config.toml
crop_scale_min = 1
norm_position = "pre"
activation = "silu"
inner_norm = false
muon_scale = "match_rms_adamw"
lr = 0.0056
Rows from block 5 of a small CTC image transcriber, named by matrix and row number. Rows with one number belong to one neuron. Each number is 200 + 30 x the weight over its row's rms, rounded and kept within 0 to 999. All counts start at 0. After the name is the row's rms in percent of the matrix's.
After each neuron's rows are labels from the 100 images, of 14976, where the neuron reaches its highest value: "strongest on" is what is common among them; "lies over" is the class under the peak. Only what is clearly more common there than usual is listed. The data: numbers of one to four digits printed on busy colour backdrops. In brackets: how many of the 100.
# fc1: MLP up (model.blocks.5.mlp.fc1.weight, 1024x256), inputs 104-155
# fc2: MLP down (model.blocks.5.mlp.fc2.weight, 256x1024, transposed), outputs 104-155

fc1.582,109,213,235,209,189,189,200,240,206,210,220,193,234,201,197,178,240,203,197,171,216,139,143,142,148,194,173,151,209,225,141,211,192,214,194,219,187,210,165,239,252,163,155,213,160,190,224,242,182,237,195,214,189
fc2.582,103,204,184,159,233,205,154,213,231,259,194,202,199,197,197,220,224,200,248,231,180,246,221,159,206,233,196,190,195,206,219,226,198,229,200,191,280,168,139,210,209,207,162,201,232,216,215,162,190,282,226,168,224
strongest on: the digit 8 (74); last digit: 8 (59); length: two (52); first digit: 8 (40)
lies over: digit 8 (31)

fc1.665,119,239,216,180,156,253,257,213,179,200,206,225,280,200,208,175,231,138,216,183,200,201,272,220,204,243,231,201,137,246,185,263,195,170,185,177,213,235,183,232,166,219,190,173,253,143,220,219,214,223,163,228,232
fc2.665,110,155,227,211,245,197,219,226,177,203,199,256,178,172,221,170,216,190,234,145,128,201,214,119,206,235,183,139,179,244,199,172,219,144,106,169,208,186,223,230,201,250,173,227,138,197,218,199,207,220,174,180,254
strongest on: the digit 8 (100); first digit: 8 (51); length: three (51); last digit: 8 (41)
lies over: digit 8 (30)

fc1.209,063,179,157,181,197,195,242,172,143,187,218,218,171,224,156,170,218,221,214,250,205,230,160,159,193,186,191,212,143,248,184,244,195,195,225,260,203,191,210,220,234,172,167,167,174,146,163,176,144,179,174,228,184
fc2.209,061,200,171,154,216,286,166,237,190,256,262,207,251,226,220,199,158,215,206,203,177,215,170,183,208,257,215,176,199,135,189,203,239,202,166,220,220,144,163,211,222,153,215,243,205,194,231,202,212,235,228,211,216
strongest on: the digit 8 (70); length: one (66); first digit: 8 (58); last digit: 8 (56)
lies over: digit 8 (47)

fc1.538,124,230,208,227,214,235,217,205,228,242,197,237,181,211,161,147,179,169,149,231,188,234,220,196,251,184,269,193,191,218,202,245,151,232,154,202,228,184,206,200,175,217,214,194,198,179,217,174,208,207,189,176,180
fc2.538,129,166,232,159,249,166,155,196,165,165,152,206,217,228,172,171,230,157,234,186,207,190,154,166,195,284,208,205,179,193,167,217,211,217,188,179,176,229,150,191,232,190,225,203,178,231,204,251,198,257,205,185,209
strongest on: the digit 8 (94); first digit: 8 (64); last digit: 8 (33)
lies over: digit 8 (32)

fc1.469,083,192,221,181,219,199,232,170,163,209,183,170,196,206,210,210,156,155,174,209,168,232,258,135,201,171,254,204,179,190,210,240,244,196,192,194,229,167,150,225,168,239,152,200,152,218,168,176,200,204,235,214,172
fc2.469,083,191,217,179,194,169,194,180,202,217,154,203,185,235,211,197,230,207,175,187,186,154,106,277,175,185,202,169,230,230,193,215,182,223,206,212,165,180,249,245,166,246,212,233,200,232,169,236,198,221,178,185,192
strongest on: the digit 8 (88); first digit: 8 (52); last digit: 8 (28)
lies over: digit 8 (26)

fc1.369,098,223,201,175,253,217,228,227,237,197,190,169,249,207,198,164,158,164,158,204,207,207,219,234,169,157,130,244,233,208,184,187,170,171,171,212,178,207,164,228,196,161,236,264,150,179,192,224,205,235,184,162,202
fc2.369,095,168,170,227,209,203,250,200,160,242,174,137,192,215,189,225,240,195,173,189,217,205,202,229,203,234,136,187,184,219,197,225,223,182,123,213,225,172,163,229,244,151,213,220,194,191,228,200,191,208,211,147,138
strongest on: the digit 8 (86); first digit: 8 (71); length: two (52); last digit: 8 (50)
lies over: digit 8 (31)

fc1.555,082,230,219,202,183,220,238,199,167,212,166,251,157,239,192,175,205,197,173,253,213,172,214,224,183,181,198,227,241,268,165,160,208,218,191,235,180,214,199,224,235,252,236,150,136,184,193,162,161,167,164,200,207
fc2.555,084,183,177,169,206,186,239,199,192,218,216,168,263,202,147,220,196,259,180,179,212,224,182,246,225,211,166,218,197,195,236,226,191,222,198,219,240,161,158,208,219,140,157,245,197,150,261,214,175,212,208,195,129
strongest on: length: one (73); last digit: 8 (40); first digit: 8 (37); first digit: 6 (31)
lies over: digit 8 (26)

fc1.96,080,214,243,224,217,166,202,210,181,235,222,211,171,177,174,201,181,239,230,190,253,222,221,177,214,191,174,199,192,157,143,199,235,205,200,271,187,213,160,213,162,200,244,216,176,198,119,225,145,204,176,184,213
fc2.96,075,168,229,205,256,269,193,178,214,213,213,242,265,182,153,196,176,213,199,238,212,179,209,244,208,222,225,189,172,218,209,192,155,235,164,207,213,177,220,223,200,215,215,247,203,247,195,204,198,240,206,214,148
strongest on: the digit 8 (87); last digit: 8 (75); first digit: 8 (63); length: one (63)
lies over: digit 8 (54)

fc1.435,119,185,220,179,197,192,238,228,192,209,224,140,167,178,218,173,225,193,230,176,242,162,241,168,223,224,176,218,190,198,186,213,253,158,188,166,156,196,172,186,214,209,174,220,240,171,135,205,199,166,190,200,167
fc2.435,119,138,208,225,191,214,209,174,196,149,163,160,196,195,174,183,246,255,196,203,218,207,240,192,167,214,180,192,144,213,184,200,239,193,173,179,208,201,223,224,203,243,165,165,228,199,227,250,154,225,129,254,231
strongest on: the digit 8 (90); length: four (54); first digit: 8 (39); last digit: 8 (35)
lies over: digit 8 (26)